A small image flow-matching model, trained from scratch.
Model: 64-pixel images, layers 6.
Data: trained on fractals drawn by 1,000 iterated function systems, in grey, 295000 training examples, 25.5 epochs.
Rows from block 3, named by matrix and row number. Rows with one number belong to one neuron. Each number is 500 + 25 x the weight over its row's rms, rounded and kept within 0 to 999. All counts start at 0. Numbers have three digits each. After the name is the row's rms in percent of the matrix's.
# fc1: MLP up (model.blocks.3.mlp.fc1.weight, 1536x256), inputs 128-255
# fc2: MLP down (model.blocks.3.mlp.fc2.weight, 256x1536, transposed), outputs 128-255
fc1.33 097:524486492475448515464448480497461519499512478513484524461495520478548528532492513515491542503484502499534478501516487443495504576472481533478465480526531508474515500477525507532491502477543503487484498443507507482468476519476470511499519491457486526521470490527490509485526512492467529479502502486490481494483490487485522468479545465515515535545474523524534493474502529482490502527557
fc2.33 090:500469509491477501507534458488511560543477521528515507497504497480460478542495502479518475527510526479480522496511542501486476514501510503471516512490534504497512527499517496528514539534497478465505518490473494490556539530497550501489502496505473509464508473509504517508492523475510515497480471517521528466480471537481528454506507507508546521508482498479448508516514440476517506499537
fc1.35 096:505514515556514452525482503545497528511509512531513513518515521488512489508480527491485517463520508487521536526508512496498480578529522488526478525468507467482510529446472518496494491500472517482510493507493556498484502558546494496483482452510456471525508496564501515593540516499479519508492456536495523504506506499481516502536526511522459488506555496507478459530477527471468471534499
fc2.35 101:487492477488506493544481553493521493470478524533503460479496459520498536495533514507484473516477463523512495503478491515492565473537528451452507497498509455501499493457452487515495561496466482505460498435474504492484551528541522511538460481504502527462520531509515516489467522471466470474509488486493496466525465494467534472461548494457512473518471509523485536469492500486517474527499
fc1.36 104:499480487537523514499489540440478454504494529529515501502533541507515476497538485513515492497506498490516472508497502480471479486494497505509478528488504479496490492501503497517519503559548496485463486494530489523491529434530468491488507489533473468555461529533519487515514480521545523499461520510487500517541494542490556565488495464466509498493496468498503478507498499510489490509452
fc2.36 097:515523522515497480533468489457494480526471480510481531533500507532492512506542482493540477485497483550508564471497484483485504481489488511558503528453519488475514452499468487516552471511528449514504489473555482482513496529479509530474491475480477532521578509511550524482490503495525536514494507490526515474526522534530516540523537510459502463515474518516478521459488515494541509492494
fc1.37 101:520502488522490465487483534493523499507505491504482484478489514503475539487559541464519492473485580466546492510559525485507505497520498443486525518506506515501495533510499525496535513514480474542481480504528507508507484535516539525489515485540484530519488500491479480503501423547513450487496525506486488490526488532483528491510515473489505491485518540508494499452518487516517511503491
fc2.37 102:492493525519519457509467495502470546495481496498518503498481480560488500488534475488492452483503524502500481494501531496492496463432483515497525510505486455500468490524573550521476453481518520508493473521503505464495517527519532524475491535560540503477484512514510507521514443494499557492551511503483530503492493489508470513504487507475449495488494514518542507475528489502497498490493
fc1.38 100:520525528529514468461493511510513492523481519459493512514470496487511520498468533508499520490506504488494493500439471499476493500493465538475522497549518485447498517502508524509451460490484474466515502503453480508540549487484487524488540511520461529496496541477485515507453514491514480502504478531530515456464503511498502499500493472547492519484524464490498535515466481489516485533526
fc2.38 107:493518541518472508535504517480488500484510517516505527534504493501501533517504516482531478513516493555512497468516474520517495536493483485482506472498535514480513524506464516522504513505461464480472456523519514484510506523506525520538489500536486525529549492428496490468528466476485505474483511481477461506507500481484502458511485509522556491478493520484476472470496482507503485481501
fc1.39 096:523510512486490488506511522500532471502480524483513452530462549511472462508472508546506476505506521523469525485492511505498528532520488475484495495489509537488491476530515531526499490490523518434484515486529521517475526531516479524509504492523525458496520502476531488514495512494512526490509480489484512501528515509516516474537479432495467475503519493553504484517481491472487490503542
fc2.39 096:465479483507521483461479502483470474501483492481490482481510484515479498488514511450523541521535562480483494446538465511536464492493552468503484536520545478481468523492490486514560521514534501504484461489508497460523500518464544548497522479517525490493481503487464511485501456464455509495486501500450500486494475513511493530485498507509491461502501491536499467498452535539540505489513
fc1.40 105:510541504495523498473504468544502531508509520508520446512519463537513458446499500520480475527516485533466529487466510491532493510492505520514476518456557491496484521522514499488499489441487514515502532503500508499532459545507457512503493500469487495513470474496519537498527515492507504498455493498470524483514526470526496514475474559501501523474493467514461516496509497517486554470495
fc2.40 092:521500496487545480464519515539497479494481500492511462487516496496520493500500480469436465481500437499503511485509541478530537429503501498471487516493461549506492556503506514522480498553482465487495522471507461525521519481516510506488464513489496499512530514503492478494529441479487464502521476493524526497478517505560523506479509497490551520526524549494501455534455517525485457507440
fc1.41 103:508529531484491505518508493501495520520526472557480503462446460523539460464486466509488509500551517484505480508475500514511483485513518493488456479528508521468519494475487501523519462529517474478446486467539465500504507499500494534513540477453493482462518504450505499531534492476516484520511522484525472508525489499489488501517516454512544471497510489520513494498507526519495429509491
fc2.41 096:492511448495523494471519534472488553520524517500503527533484521522510491430487522519493528472538524516503500465520513487519553506506539507498504516550482576524461533487506479523477526512464508495490496521521508542519458536488458497509508506497500536537525520522516522495494516491502514483480493483527525517521512509492477494525475445491531501515542492513513512491472491508465491482514
fc1.42 107:491523492492501533529488529510494505502468505462563511498514475517483414460498463470534484499518486442490521477518541451494504466512525496478460479503476490502514462463476523458507497525502496429475482469459485504534508490522492495524485516466484467475498500537530477466533527506485516507480542485506513483505502493496490475518456525471549503503479488486506487500489472481504511522482
fc2.42 102:508479513461507528488496544478494551494531524497494488476513446522481444557451498488458501497509541489488497493525484500494477549466473498489536530450496510503505493484478528482473485516453523502494457512480520524521536477551476472472509499545487482473539481508451490536511479481482492484463485460512509431501509496490484530502486506497495515571479510522459517552526474521522525475532
fc1.43 101:514502496467534565491504525478453498509483511512518478499485467492491542469543493523489504508513532490525491502495485471570534473545507497506508511503475509554515469505520517475510487496439516516521499502524463507509481512513463485477504519477449527506525468553531478490543516476533512448537514493522464501516481470489556508542513487490469515496500476512524486476492508475516516443529
fc2.43 095:481476472466504522498495500509497521508521507498492514502491474459501463489474467516500544492469471510540481499464529513537539442537481480502493502447498472499509555519547522519495520482511490540514488523478462524488497471493508509472508482462488485455488504460450513485480517481504474484505513514548524499501478510512556478484462521527503541526508472498443526477544528443527502537503
fc1.44 096:514509507511493500516550476507521529502481517486481494523465512501494464518518493535518482479526507516526493558476533481546498500471503525487511504478490518454467531486536514509472485512528485474501462491523469468509493497509481514528494531496458513460531458483502467462535501495445531558535496469505522539506496490567527521518475463496514510488491483501488489473523488495490542483535
fc2.44 099:494474468484518570469489461520480521436496484520546533525486534522463507519487497531489476504509500530498480469523525483512491513478517498510519531493486543527497439507510519496522503463490492470493516535555471465497484506481479502460566494529512502507518478476497479498491480513475494505492535491531506521541456522536518509542512498532473502469492549499523526527501492470487489521494
fc1.45 093:512486526493482434478460535506497508466495484537471520506451467474472524474489503519506468511509485470491543515500516501485455485515549517546506442493495475489525433509498492489522510489509431512517487522499492500481512494536528513477484521524474544499487531520495533484498488512521473513503470499495512474513463463518462498558505513459508518473458474520521492487504514502492542474498
fc2.45 092:528531537502472500476494493518495527517500534494478575525516514487501467484523504476476499541512515475488475529539502482493547521484504511493556507458500552519492502476527469512491455440469521509496491513489487503474558492520497503510526522501495561472517527505464493499549489554534513485492506489502496520518504497510512461495503532530501482537487491543518537520514488526520513478472
fc1.46 104:460491466480475514458544480509517513514493550482499512490481488475522481542489499485581493523500480480524463489512491504492535484482494518534463457513522553487559490473458493519531489549522477499520459507484473480505514505486517518511484522507493491506470499530493507479531499526499491516509506503530528479533483484504484476484505488497505502520540505549512484473533493539498492521485
fc2.46 105:486522526514505580437504504508541500517504494522490482471465512518544437486472507513481476499443572495522499525525480504481481517530498520493497464490467467515484485475517500468472537497485493503534550506540443513469511516509490504518517496526506502502466540538493535529495500535522468500508502490494491514532547517494478485484473515461538493526489486505514463504528535493534503496502
fc1.47 096:505502529566537493506533499482496499495503500516462519493459516550500519484552529514516490517478491457517509422494450465504520532526454508444476516472505464528518513529487509501574488502488504514461520472476501515497541510519465525465499507474461571544475516534475490489478490515520484550490530528500507468487496490476521512506523534526539451453507495493484469495489503532491475543486
fc2.47 095:518507478473486474494501488506545494500498526494476483524530499562498471483532492479445529478479533561490530525501465500480531481475525482530509502539516482474520537449506493478544501487482454487484470483542505557485490553483495485491526498503474536517463494455497458494469480508477499519512488491501479507509476515536484438536529501482495515503529514520558509516509475490521530517492
fc1.48 097:477515491487465472524501477511476496489507470489500510532479472475479456527475522465510520484497475493505516466534489498512487455483528524519475508493524520463498487498490479545494509436497519492496522496513498505483470484501513509478523510510520522512441474537514512503509522506582510497560510517516505474491523526546459534492468472471510511461487469425476510531501511505462499508492
fc2.48 095:489518469486480500486506468536464499487535473517511536439468480492514474528530482452537526474521492498485496496496521485502445495476483517529497513527520480527532485517501466496531527505486509520507500521475507521494505504507485481453546497497518547492480481497530462512494471519476479508521527491520476497468547473490482504508520505503514526499549489525496499451553501508520482487483
fc1.49 100:520496505468440500511494489507519488542514516462492516507518532537507528521541504506514521468501499498555514493495484503495506521504459487500518501467485470477480499499530480478500492476521503540522543472494508527480476499576503506493553528521509470468505460539507531498501495517493488487429469521488525530453446473455493484485476590548499498508500509477503487482499493528517490530503
fc2.49 104:461511515496550516461497469463527497482513466504512481476501476498511522550522447503476480520489473493488504464513489529488539526490476484500459472440489495485453583516455475454501489492467455508454509465465468453503506550542515503502522533465498499491529498503484503489499481491500502533505501499512505459517516486531490465520509485461482518574515490510506465510529465523504491514492
fc1.50 091:475504522511471484492488478482496513498509523531506522516495507526516512487550465529500433499492477507502506511487522530453519509532529533509465540482472491483449557526496453463561510500478491490509471506465478446474506518532515523502481523520503482501468519469464491458490513491459540496478490477477473506509508504460531547493459474519534488521512502523526556460471496484516533493494
fc2.50 097:494484454484511505525460539536503456520491499491542450511526521528458471499536536515490482502483483476536467533483497549463556473518489527543524486498532504492486486519477530537510482504510502465506513509500502512455468514508494502449477503463477473517464446495517499496512468486463495499472484517509473501505506511481505507463472504497472510496523472497469539505491478525476508505480
fc1.51 099:506510541505485499520470538509518571484489446473480487527507515540516494527483522516515476464499459516530531469506491538505491471549522493507448511504491473474481511479543490539511501482500467538478462472487470489521455536468568520510516528522477510507489470485567503474516547499489475523506510496486495516534522510503467501443476488474507508498465462500487506474510496493491473538501
fc2.51 102:479517535513510530522548526503454509469505511437503501512475469536488485524520522451479478542504523525526535489498490497520502502519490509505529501482507525517480518499521503506483528494512464550490477478507491506496540488488465492507507524533528504520480481503475489513511514505538489536506540479500515474535532463495469512509473528516489464496542537486503530480483517506480489476476
fc1.52 107:504491555513533501456458484470462479483470459521499531494538498502515469546513516492502539459516513546482508519529495538501473515515499508511457467518502533443495494528469497559507508468497482513519437499494516486535507490503492509524493498493481466480495554505482501483548553506471504526482508456506507492481526518438487491442532518485498523487487491518491477483506536496521474497514
fc2.52 098:496529498465515489506493499513491524491503504494452531473444479469479537505498475512496478504509473514464493490440529517471492525501443520480521488473444520535470489500544521545545485549518474496507532475499513509525496521504498513535526518506505516503488485461480478494532463493467473457497513516507484505465492512503531504465505510474502516509500518536439546541474519473507475515503
fc1.53 105:520479514536476480453518507497461507469520496495545450511487528506510512455518509489482481523473510489511520507470526490510507480495523518509525513457443463491498485519492503459491507454444509512486517474524476510492491471489477573486537477477469526511494516515474424485541473513499480530450505521470508531466483499533478501525468513489506547511484486503475518545486511521532506524490
fc2.53 098:454540487436507542466476507505491505504490489524517490468472480512484510465481478507477547531521508510502473553533435532497482485476444534509508494506566488473483473519508498510507483475511535511520510466465495470480486449474486443501503486523453468518540507480513498483489496491460499517469479485530447506501564502510487511492499494494517516469518454496500473492494459522487502469496
fc1.54 099:484478501503493491508510510517498509496462477544498511454472479499475511537513445486493481477496455498512531518524524530451502487543504542516493502497514510521491513469525497520535509475505513517499516510463516539471480467501508500508488488497451503535449480548500517512511479510456443488515529451518547508508526486483538514508492496504489469476482471537483470490480512480506516510476
fc2.54 103:518482514463454484510522494471462552472495510512551487507491501487552524485525490488496540501503504520530500500486465511495494523543487537525484486474485517484462487524502533453489478509487510481489491502535475568517480472533498498489479537479512490491506506506467499474482537545521477478462525511501501482502474509467519574480509533487468476508489497551536521496500492494497496473453
fc1.55 100:547503520557521476508491517493532459535491490540460510507510494469509502491502487521502451506479491504497532484529446543489517526503535492489503509495533518502497495486503480477496469488507478472497487488527526500499472465530561509479539529525468523526517529508520477525515455468478516456482443514508498503506512528530496485543517491486466457496492510546491494439498500517473497511475
fc2.55 098:475498508500533490502521491466510512475458512515505523533490461502493501515460460481501535484499541448538521518450514527491499512497500479509508522460480472483483500517504488520486463465512467504503471462447484466486480514504457501563497524531528515524458502521503478473442502468508521457476495544539519486432526493449481495565520494515499481506550448475539476529480449489510501494475
fc1.56 094:535492449497498524499484516516444469474484506482464481484494482485476523561521534525540466475486500510486478459531493535515533494468533501495509491475543534501532498493539501488509536508496558486478510529493484454510511489537440504565506513534492480466507491523501495508508498532459526472497525456477487498484518539444476488498488533504525479525503495506544494528474500549486486497511
fc2.56 098:487482518525493456493463509493489514489522499458511514506504520481438506523518438529514501530466490525489551523512501507494488523487479509495485513523512521448516491510469478463506538523496507536478503472539519510498484503517478548515487529558503509488507463464490509501528485496505519494466504447535489515506521524500500489495523526496481496475489539473512472536517541508534473503518
fc1.57 097:484504473503564511481504516521507516535513454523467432507533506505532502508559479501554537511510456538492505515520525500493519507549425502511513464476525514531487490538486490496470479503514476478457517523527498452523499465479489510550499556497512519528477494528466510459485517476529524456479487484506452501486491471517495486510545530478499493531490488539491515506517532538476490489466
fc2.57 099:562510500487508507510480528480467506498507507539526507496480516471511429507504500505502478525485530490499453523537480566499479449519512478513528495495511489508512504492532529469518509500469453528511474533462481490530412532475512495547521489498533484504474518544508523530480459551502508511542518505495485460497494487555502511496488498459456498514503574506516514487497467490557485517529
fc1.58 103:487511485503527521492486501484495514433523510519495524530505521493515529493463510541471532500444458512494527502494483463513500501504495514495511475506487517565481509519495490528556504514539522464547529520512502464502524502482449549542476472540490505508514510453519468520498485491498491501501450509552520507489577486508506506493481528494509489514519500524552476547522508519489497445504
fc2.58 103:507532482528500503507503466458504531537484501512501478513497530540496463481464485485517529485535533473435508438555480497519494469486533504466502452444498501475488435452525469481507528458534487550480521490483471525488502519501499489475497528520460512510475520519493524518499510541490523501488551515494510482524478539524515497518478509455505467477526541505482489523491476492506512466511
fc1.59 097:484499484478481519450501482432491507520518480505494531503481454480524530495533480520470507494501481523492468472508494492477492528504454498501497512490510535457502499477515522493510467500459474492524476456502478493487502461504541512500553489499480482530502487521522537451508532499505540519494475492506504510542493512497474528503516531510502477512550518482495485477455488505542541495529
fc2.59 094:523502485544483539516519503535487491524486560498456439484528511479490513536481498545524545449490497538509500491524545482475509531505499450506500509466508459470466491460504480447515537510510540454495501482501494525512532513500478522491487462503496505501502513505475491500512506433467525520483484506462529501493496471514494508490493516533535537529505530497510502517505514534516472488481
fc1.60 105:499505508520490471480453497548515514511529482469551536506488525501468493472476506495499471521532482451512485496539560492462511498479507532524504520512516491470536507457517481524462515483531536524487504457516457525525486509519491512506494470522511534466479487490442451522475481506486486483514499533478521494543528491538489488483491470511524481489533512513526539465476541478491498507477
fc2.60 097:489521470508508506489518526472557514527527490519509453492513531480518538460501527490436467453471475490507505506502471531468482507498516434469500534529512480501477466509528522538528519498502472529495521499465539499531555506500539504504541486498493545501536497512459513456529496509480518494529494510480504470467506504497494443503478491500521487528493488499476497496471515503488497534469
fc1.61 092:509551551510457524503487519483469529476560501502477522496505501474505490457526524524490462554512517522460528469505491507509447501483489518478472526490542478434470488476486538526557516497520467521455497467505465479510486495463490475471500470494516520513515520505520504500545465529503511499501509536500504460494478475536482505470506510482505463484510490528503495477509506494459507499488
fc2.61 094:449468477481508505527523477510508493525532506468488509511494484483481489441511499512495504490465508504501486527502527498512507455500505519468510509507508506518522575529525482503508538505476543513537496523479471481441478487464528516484515516499498483489467493527488483475503459461489492508492459536526454487530460489491474518499504494518471503519480525475482503528527523485428493489480
fc1.62 102:515448484536473479508475498487487549557484539499489515449445500503465500474490518469511470542524507483477452505526469483478543485514520488513561504494457499524500496506497491490483479490480507505478509460512506492503503530468476463535516514495488502470489499496523464466482527487493487502472530497518523474491488472488491512477534514464528534446490507504494488524536531471487444502470
fc2.62 099:457513530512515519559495512525477470461501462486504532518517492488534445474508542487474483511531501495546488472470477477474483476528490501509514494457443532485461483519542487487484496480464511543508471506530505500530494541518485477543472513489502508520530487499455462503537518455501494483537499489505540534502513486524505483498501507519548509490511465486520517489524523504511513499446
fc1.63 100:492512491479473530489501538464539489505513464511509471524527508499547525479503487510489508469460486495481489478506461523528530470491539528479511458530500476482499496495526496536517476463535527519479516508483514538455471521545470492475502479483547464491475490488488523489479536525497488476494502526505520488500478468516512543521520499530547506476468465509537471510489521514519534512469
fc2.63 099:549520507499451511489475519532506505497516493500461478472483515480522503454489477514549503485477475466530469499506505539517489514478470508509527551493486480479503475480526477515443491513472511493501459492523544489483514477513518483477549448493506543486506468526510488439508496508522560496444517523499489490497470467444477479490541534457506476472527510517489463497477499556516540501478
fc1.64 102:514487500478524514532490497486497528484518531506484486509491489461447500480528458486530503465510501492494510494496531482512519469471518479491510519472524498491515460494481539506459511525468512482492464517520526540492486492476446536478517496484531520513517538508457542553536545483519482493465505512501535470493516513591488497510548534504443486495518494553485468481516480513487442522482
fc2.64 093:498533449501513480518502512511475507490502476434462461498537506513481493500547516501512464513501489509544542509503517502522505515483484483498434528458486482511484564520504513544507506483516489493540515515549488487517485489497471503484502471517525532496505507540483499466457509462472510478513484477535463543495523465488481510506495510447493453477508481482499484497503569484517464508485
fc1.65 101:462533506517487488480545429505441497514494511504456521532473597514506515503480517471533480556531522503541492498492511494454497492471504525462488480513465493479475499507527522499482483450534502443505514520504527476499531545467505488467513500504500549476522490481527510570495464495466464462490517498534472512518558517487519551494493469468482521512519533476482539462495494537479493474491
fc2.65 102:515504484501531521477486498517456448496525511482467492432540499477526491478493476503443519475501529507494526497476486451479541544456504490561553475521535500458519517482489510510455530489531453480515532537497481488475511474466498541482528507494504495540523488504456519505493525525428513491524519489539504477500493541495496519501493546507478471510510506532492499502488525502525471533496
fc1.66 102:521498514455478497488523458495506483523490521519545484521526458536495502491449518524500450534525500504526523459544496498502505439490489487482522478486529479526495482516514477419507499510500485522505502445499505514498546537524479493514529555483524504533494510524493505455489496474484500504528536478511495518501493458528516490512437498520534489503465496441462495482493481517499514470514
fc2.66 103:506473503489509454508456468516530520521455493528507530490502459546506517467542504502472511457560523515568549469506514483538481478487574550530498519476526523497509476517518517483489472512478440541472482485464495502502427485512504513507483518539540529539522506519478520516499495496483519530542481499498542524516484480499498539510515479537479503469501521445525519489448508519517468487516
fc1.67 097:496517483509487542466577472514481471488479497466550498521495479501513414474487498521478478477504528530507540498465455471499514470501501517453466457500538496470537526487483513486469492459518515496494501490504505541506487516492473529488457519520454454483495499484461491514498458539484495544485516456517495522471475514501517514503512546466510482503497527486509446513516457517523520533528
fc2.67 099:500472481496488540482482481480466441525499468523460487476509446502500489481496451484532502498492488512517490500515479526478462514522501521467492512496543484470517495488504529478504509497537495486456463488510493528471529509471495476494526498473465485476509426469503482526534505468488503421512531511484521478507492479497499511482518468464527513474475512549507525507482533467415456497503
fc1.68 096:475481469499500496522518499542529508490482536480540490492502474510517510533475551519522502478490483482495517500503513522485482461514492502513479484485465525467541534521513509477462538497469535485491445512506472514478470512513523482542520445515491447516492492571471559521508544512480512439474467508476512513510530515509495490470532470530514469504503555476470501494501495500491466527505
fc2.68 094:497448486532473495510525454522463461463501520484426470498519475507493477507481512513500481535499467475487495567464543523489503462470464461484544498508480546495507505522471484529497491494533502453507492514486506516525485485494483526477506531524470511455536459534465469509492459472519484518479527446493497470511529478516505502490493478526508542520501480502518466492506473537516516559501
fc1.69 096:542491502537518516487506516542484539546545523503479473465454447490504491487482458484463543514520510499496525534497476492488533464466493475460506542510504460481462469539468498547519464485581529452540522517524553502484476515500518472472493481540495534473525510529467547516469464519495468488497485471503478463512489512497480514448438464525503532508505528496498580514524480508507494514503
fc2.69 094:491571512485471493487507512510524507526491488490461472491487496508494511491533463482514460516497523504506476498501532457511516508483489474509503513524497487468505540495510491533536480494518477503509520517534493438506513513487482526485507507487508511493417544526498510465518471523543515475460526492488515529477511459493490492514503464512532520480496544469447491568505474453523559511500
fc1.70 102:496514523485509462492467469461479507479513506513494503507485511529489510505475504489519495488509494482506524501476537495501562511491472523497531470485479485505495543481481496461541496498448466526502511498497570499473511487483503493507503461494500512493470510508511484527513500489514530457489468507507523538530535530510532514541483491470514481482522484490501493516473526510521481469445
fc2.70 112:493450486467482475464536530485498455503531485514501495503488493500491452545510521565504539509489502507520525452459506506505489503523465483498511469479546547509502546507495512502466494538464491509491489527514480503487481500519523449499489480519487485477518532471512523525484433475485474487483484474503541507528519482469519491481502458521488505473512525504503491510458530531479496514483
fc1.71 100:521492509478499519522495467509476492520460498500484430486500478521456515488493495497462552493472517521481506519486491518504489521469449468501483482471472481527492490520487526530483454511495527500531502502518558512563510518522528517483532474487488496467479542480528524516496479500501506523504497535499476529494468507553545539495438498508480514482551513527489477470507507532513486492520
fc2.71 102:523532486486490495508542537524522498502519524522502475490497513494504512489492499473487517507507470512529512479487517486515495504518477477495469545517505489479505499537510518443522486471508482498432499545502520521491506466503492474497527476456519518525470485534521471506482476486516507507484528480470489487501503499465541475495529520530456496473512471488469484459523485456507470512479
fc1.72 098:474482508487491510480509533452497495465494507502500524519501508504526441533514502511482517517516513534447445542517517507491521497507523526504490501478434458458510505511458479460487498516531529504550493517498516485504483483499482526481490497511500524558492475478496479492520521451493519477518514523450478468479477477493477524479489506482493466550551518511504474528477494464459479521448
fc2.72 098:509528492497463478532470548475491489514540521502488505473531480511483489506495473482490514533511498501514493508521452521523538577518501497505472535495532483512489525509476466472528502530499495491507485504523481510533462474473479491500521460491512535492449487549461534463468491505478507513495505513485490522528509517509477516489548493490501514517527486509533487546512491480479460478518
fc1.73 098:482494549451503490549508533479503505481502548462467501520484459491502537472552510479501505487524505512540483489508528479512505514540502518494489513500472523491531540518549499517485475468555506467526492477527530458482504473513453542514508510503498491470517521502511567493462451456477464485536527537507533520496464494464494496507473506511499536544464529508488511492466497508500516459428
fc2.73 107:496473551520517545476544488515456557490519456477488517499470490499473494534512477525530517503509515497506474525547481499460495499521462498513486482493492506495517480545481514507507531528509497467496528526485484544506506545514547457485478512517457461482476494493471503482494515539524480504516472488473470519466471525516498502453495488482561484560512460512477511510475486482554521510531
fc1.74 099:487523516512527486497549508514499489477515498495539509484506535477501456524442511486506507541499508435519511479554505506485531512479518519517515471483483443522527514482561472529504487541499515542496465519495573513504502537514523518515517526507595498525562508516470524475465443531520495501519541480500486489508482488540459524481496491528512522508485506489476480525528489514535445525540
fc2.74 104:508513473522513496494491493464501505504502500511492512508455449493478483477519535494521516471500485500498537485507497506483437476517499524518498503496508505483546491487498489499505474540508571490496506523507494487483466476504446484550497496504518491515449532524497494506497528516458531497522498453524534486485488493512457496495473468485478443547463517513551474540449466490511481506522
fc1.75 102:486545522501574533518491528497525446511533536477510480453495501495555547487457505494482509519515518470475483517512476519518490488503504450468505505497519447494549507518496504502495486466503508518502474470494494486513441554485502475508510509472459582463514513492476525534481500492529447481468547499482507534502472509482520521492488480492440503485534468493439470491502499505520510535537
fc2.75 102:503496496492504499491503473468484521541482495471485500499516557476472561477541515548500519491450512541503533464547463527516441510476484466497518476490475489540510496487536490476498511501533475481500531500449510469489474495465506477515513475485532501497521507486496483480492491535510474519505492517516520509529476497539543508526492523485517505512509455528525520506499525460541502487523
fc1.76 104:495496497537505511510546461512472541509529493516492510445491476458550499486452497508491507504467493428476507489527522523507494501489521498515540483488496503426524521487512474517484517478465489514524467500500468488441478484519501486514468456515491507500480510501509510472499467493473517506483466478553539509510521506512493478504534520500517490472508533517517496516478484502525533485540
fc2.76 101:528513500497516515507509474524525496517521469476451510488496495507487478451479527495507468483511491483520493531466485494533461504497465516500486503496500507518514498552513509521523501496459468467446581499505472477563467583490481490452500503502504508519502495475608541506473463508478518473480481523517498476514532494470480519521492482493503457520487476500472519517472525487500479518513
fc1.77 092:522505517498492502515526521474472538529475484526476491522497484506481530471550506500501484459478504513510478473520498484501488512505476465491530503512470508513499487494478521478469520475494505518487438521494470455533465520487515527494492516503465505486507527502468476516494493490473528542450483526451514517475494494463499538522476509492489512484489495500503480491454488497521474527507
fc2.77 097:481509464531496508512526445505498468455548514507542454495541500461536505492480549502502472462481483510519489510542516502493484496494477491499522530508514479527530499467515532559520475489497465515490462535467480490475502517516488494504480485483505485462507469497527471511486531526516504496513482538474470466518495524479499528507554464493455475528470508512515532541522472509496483523509
fc1.78 093:539501507504482491526481488508479501453513504479554479493455519531500508489524485506496469508468516487511462513482531466504498485492489542460486470496531448477508495412499489543514503518543521484494472506512526533514470464488501482525503471517465527472517503480515475444520446455552454495469492529473497452485533511503518517531506514530478459512486493478505481502502509500474477474519
fc2.78 101:478475557542462465509516490518511500539528492562500462480514516509514487519541503537494497539530522485464477487479489454534555490490473520530498498472518527514513556454470499462471481501457520501497517503511498486523484471499546528530546558513505531495492492487480542503499506548522527515538485485514528553472544461490492480486490506481512518510491505501483484510469495503520504475540
fc1.79 094:539471498459496519456501509524490558504524584503516523495536564503535516504498507535529522531488480419525504536491519497491496495510494493518523511476510498438520517510512474501520522466523546528445508530490505469494503481523495529574515536524521513499525491481489458469487486558504470470507464491515579506517450496502496453545447529498493518511524485506489521490506477467476485465535
fc2.79 093:519487509500519485477475498472471504504539472501473480517498518500528503480495499519521479523537501509516493534523505524485466509523516526486490520496486491476507504493514502498561485502516469494535496509523535497479511489530485530515541526498501526449503507493481525549423534475530532479531554498486544483519507506507493464492471461493519532499502516557533473472504472499458482539493
fc1.80 099:513488448500507511531501488516497482559431493496479505486446546504455458507497493512539545532487485480473522479500460491525499476504483516492484481489474500539505485503507516500472481503492502467467483521521532514526494529545466496455502509458515469517516480492530483469511462492483448469536485489450474497502526475538503510506525519513520525484469461487554494471480496487483512492517
fc2.80 095:489492478496489525526477509524486460503492499493523480509516505429509453521483486516552527491466508486461478508467484537531478497529506510483510487506515526504543481539481477486481561504520486517499470481523499507515493521498507462499493549490499482519501511473512518525496495545529521521514503484523508535515473509464488567501492495517492495547504484512537551504504474499496493477455
fc1.81 099:498491543475505501456465541528486472524515464494501524544510517512483514511461508517494529516520499480521526493535486518513500507496478544499515489457500488531532503504474501550526517470505482511500496489505507494475502485473507532486518508530494511503528479480537490554506479510499482474496529502515500482508538510539468468525474476519482473499524488480509489476450507514493522465515
fc2.81 103:489510520512542505461520454502498492484524537538499495557496514486485482521469551534518451495509452507469514475479513532518490475528515546499472520517444504531510506509535523472532511488539498513521500473549469475478535491499470523478475491526527531479535529499514519524523492502466523513481549455482531528508484496535533504488503488529513477477469448485532485491482493528469508464511
fc1.82 100:532545535506512517494518437483484525486476499485444455486486532515481501530512488527487518524553499488494474491546509477535480526510516446499475474480497492442559455508504487484489546528527536489496487517497502537443468517502508493516500528504496462495534486504510548471491463481504516516470449486460477468495454500505493466488475502472528501529463473502529539517486540514479501477502
fc2.82 094:474548519546499509519491535461505505504529525462502504516534499527503452542507486519492457468481499497513495555481480524502500507481499486492464468524506503482467466450500481500461494514460502548489527514511542509467565491499507484510497514514492511553502492471525505489448478493460512543425463508510480532560499509486507490522469533515466508488471503535476476474508475507500478502480
fc1.84 104:516510477491527491483475523479472487541492466514529518469558541463478489469474502498500510530488553504508512488462499484487507530538510477467501520520494518516537548509512508487473491509508535486502520504467494509444496524561521496487546493473488492544500532510457481512509521531480469523502540502494542452530468501519484499557547500486489529542494479478504506514519528467504485484490
fc2.84 098:495548456480480535481559477495490506513501514462522530492494527466480439483513536492474480459520496547505518507507464497508462524564479499521506486494491481519529490504486533511475455478513511562533507492474516551543468462479504493487467484487537494518445509528488524514508482494491504505530490493485518504522513484492492492536490480469498496498507495520530494568523475496514493534463
fc1.85 099:469501515501515504471507517497502522477464509527450516514471478509491526502525491500532434505484515511503503511515520504494515493491489487506423502492494441509492478457513500557484466560530556494490531489494524544531501483554521480491467509471478508485487499560467471482456518491538558500473520499522492495528484518481512500555471482521528524513529521512490481525509498544497490512484
fc2.85 104:524463468515498513503483493487486499493521483525533495490481535471517526497472514487485467452562466443481525524472456535507503476532528483500496520501564516498464519494501519516546491497544485474489478470484494514486504543518473498507530516489470496476464519492494497483522520526447512531502479438477488488552461536517502507472507513502498506505494500479500445462447534490544485478482
fc1.86 096:505540539526502464547495491508485513515505508490525483526542507497548503483475519494528502489478543462520476484478488511506511489504487493464491511476472506470542497505499553472498492513500468495480520489481508474506478535491503489528465529519480469493450484580525481486502544505445456498517504528555474458538480494502468528497494480549450505512501453516516466519494482522490502498493
fc2.86 102:487497512487494510505486508473508523450506501479524475505486473519507463471518477471480514514505511494479445498540475544513512504485515500522493489483507482472490541510546484479502509502483456511477502449502524541482519527513475487462515483486531456478511503505504507512494458486556501511497503491469492523512498525486493522459466533502490490505500488523484484456485541515498520442514